A small image captioner, trained from scratch.
Training: 13100 steps, batches of 256.
Data: trained on rendered made-up planets, 195000 training examples, 17.2 epochs.
Rows from block 4 of the image encoder of a small image captioner, named by matrix and row number. Rows with one number belong to one channel. Each number is 128 + 32 x the weight over its row's rms, rounded and kept within 0 to 255. All counts start at 0. Numbers have three digits each.
After each channel's rows are labels from the 100 images, of 14848, where the channel reaches its highest value: "strongest on" is what is common among them. Only what is clearly more common there than usual is listed. The data: rendered made-up planets. In brackets: how many of the 100.
# c3: 3x3 conv, stride 2 (encoder.blocks.4.c3.weight, 96x64x3x3, each kernel summed), inputs 0-63
# c1: pointwise conv, stride 2 (encoder.blocks.4.c1.weight, 96x64x1x1), inputs 0-63

c3.69:140120141133112195145145119120121137166162124180151116110101116120102194131101123163136107121104155169139175144126113068125142190056127113126127225163131159161106099155161156172122054171132128
c1.69:167128128154128165128128128077128128128128082096128165107193128128128187128128176165181099182128128173128128105128128068167191165128159095128128178102167128191165128088201128184128093128128128
strongest on: polar caps (58); gibbous (51); ocean world (33)

c3.66:219116188065133144140144140129118125085150105193124148120111108121104164101144183107122146146113139120089135118185179142101122124129118167124137140152104169173147097142155136144114017136158167
c1.66:128094177057128165162128167128076083128128094161163170087128128128128165128106174094128128128069128128073175128128128161065075088091128162128093165128128149173085128128128158128105050128128162
strongest on: banded gas giant (64); cloud-covered world (34)

c3.88:106133106106133166181141131127106155189190109147154129136167165177159182075169143152108130132129144141143156178151208143164093172086158134135131105082101145129190128185154175147101134158110117
c1.88:128128128093128095190128128128158186200128158180095128128169172128152188128128167128090070165087128183158128147128128165179169128128128128128072128095128128093175128182128128200128128158128090
strongest on: polar caps (74); ocean world (59)

c3.90:198168135128108154083155121174066139133145086111166083170137142104154157162119080089126149112094140114128069108136140120184094131136088131124090099106123180176173159139137199113098180169126140
c1.90:128091128128094172078128128176064171128128088128170128184169086157128164128128152082162147128094151156128128178150165158161128128164084128070101172160171128185128128128128212148163160128128128
strongest on: ocean world (68)

c3.58:128117139140007128036120121118120064121129138092129119135120125079098103077130130120108117121114128105163114156093083137073130116082065123124092123151132096113101116047104099105109149122135138
c1.58:165171178128051128058169128174128128150128162128128128128112128128128086128088128162128128128128128128159128128056090128128174128128109080128171103182178128173128180030084128128128128177128128
strongest on: lava world (50)

c3.50:053139214129097154192091112134094105112127104082121124100163109097139188149129192164133112153164118094129098114098065112169101110106113094147120151162156130110103140097068124127148105128185152
c1.50:150128128172073157161094158128066066128090128053128078057128128128098172071106098128064128128128128128128083118128128128128057128088128096128128128170095128128128128128060072150128128128167128
strongest on: banded gas giant (96)

c3.81:118136187136129153110131126129116118116112157156182131144121153173148164140209129125123143127172089158169133054183177146173127114121144202200191122135182146154159124111131139120123182147105108
c1.81:162128089128128128128128128154105087158083085100128077128128099169186128099156170072128128086104128158128085097186128175128079158128166096090128079163128145095189075184128090128128108105073153
strongest on: banded gas giant (61); ocean world (38)

c3.87:159109148176082056136143088117152188164164104124086123136151108121157112123134132104140110132124108111194135076159165168190112075065182123136146126101135111127157179157133081121089110083085112
c1.87:091128128184075152175128128090177128108128128128128128128171128128179128076101128060128190155167164128177091102128100128128161128157084105105128128096128059128128186128128128156094128078041128
strongest on: ocean world (87)

c3.71:090121129155136100124098133165155137109191143075125137095094165175196123144178109103189151113176125151086109202138143142114097148152094181103130083138148089135159135168107052135128172120146116
c1.71:128128157098128128128090100128154128128164128128067181128128128128200157128128128128128184128128086128077128190128169101087128128128128182083128051089078091175128057197157128128128128080128128
strongest on: ocean world (96)

c3.51:042115159124111156137103103098118079129147158102129167128140146108109111123146166162128136164081116107068117132078120154137141111173118139108156183167124151155099108119061154145147005121122117
c1.51:083128128063128128128097168128128102128169100186163128128190128155068128128128196128167170165057181087128104128080128128128128128149128088105170174178128090128086128128085176128181128128128128
strongest on: polar caps (76); gibbous (59)

c3.41:126155126119059131172120127112128104092156112131128067160165162107121137130129064079128148104134147107123091092099177174174157143075146198104131112111196115085081108097153112083109128183085137
c1.41:128183128128093128128128156074088128094128128128158128183128095128128128128154128069128092069161163094099144061054128128128103193081128128104128072099128128128066066078128128128088128175099128
strongest on: ocean world (51); cloud-covered world (35)

c3.91:084099068089125098093077091079124081121143176162133146138107114164102139108112167128133152098148116178086107084154166117187132132144127131186116105065135115180143091156145088143106170178087095
c1.91:128151069128083072152128087128128090128086163128099160163128097054128128112128162090175128059128094176068128075073128157128128169128128077128099128111156093128146128128171173088128151170095128
strongest on: banded gas giant (63)

c3.38:121060194114124133156136152143105109115125124134124100116162123137092139106190149115116129153109126118135128098116158121119107100136116113129141139122113162152143115111139143125107000128132122
c1.38:128063101110128128147128128067097128052128095088099081085128071100128128128154128070128097128128049128128128092128161085128128128128103162128128097156170160128089128099087128079128034154128128
strongest on: banded gas giant (100)

c3.94:176138172102002145144109154101092132133114118108159149165110113114068135119129145128123097134138118138220150108144156130162100134127138095098169093127123163074149150098163119153087092128149182
c1.94:158079166068128157128067079128128128128128103070128183128081128128128167095128095128076128091128128173128128093162128089107128162128128128070128075128128128084195128067163128128058162128128177
strongest on: banded gas giant (81)

c3.53:151084160117122113135085161183118116078129157114082150128078138131163146159166162114151181134169119129129102059110132162173129128168065170104143105167128148112165149101102081087140115087184191
c1.53:128128128128128128088128081182111128128128128177128204128060108128128101128128178128085128083193128173128128128169169191147128064172128183058128128079075128128178128128128128128128092148128155
strongest on: banded gas giant (59); ocean world (36)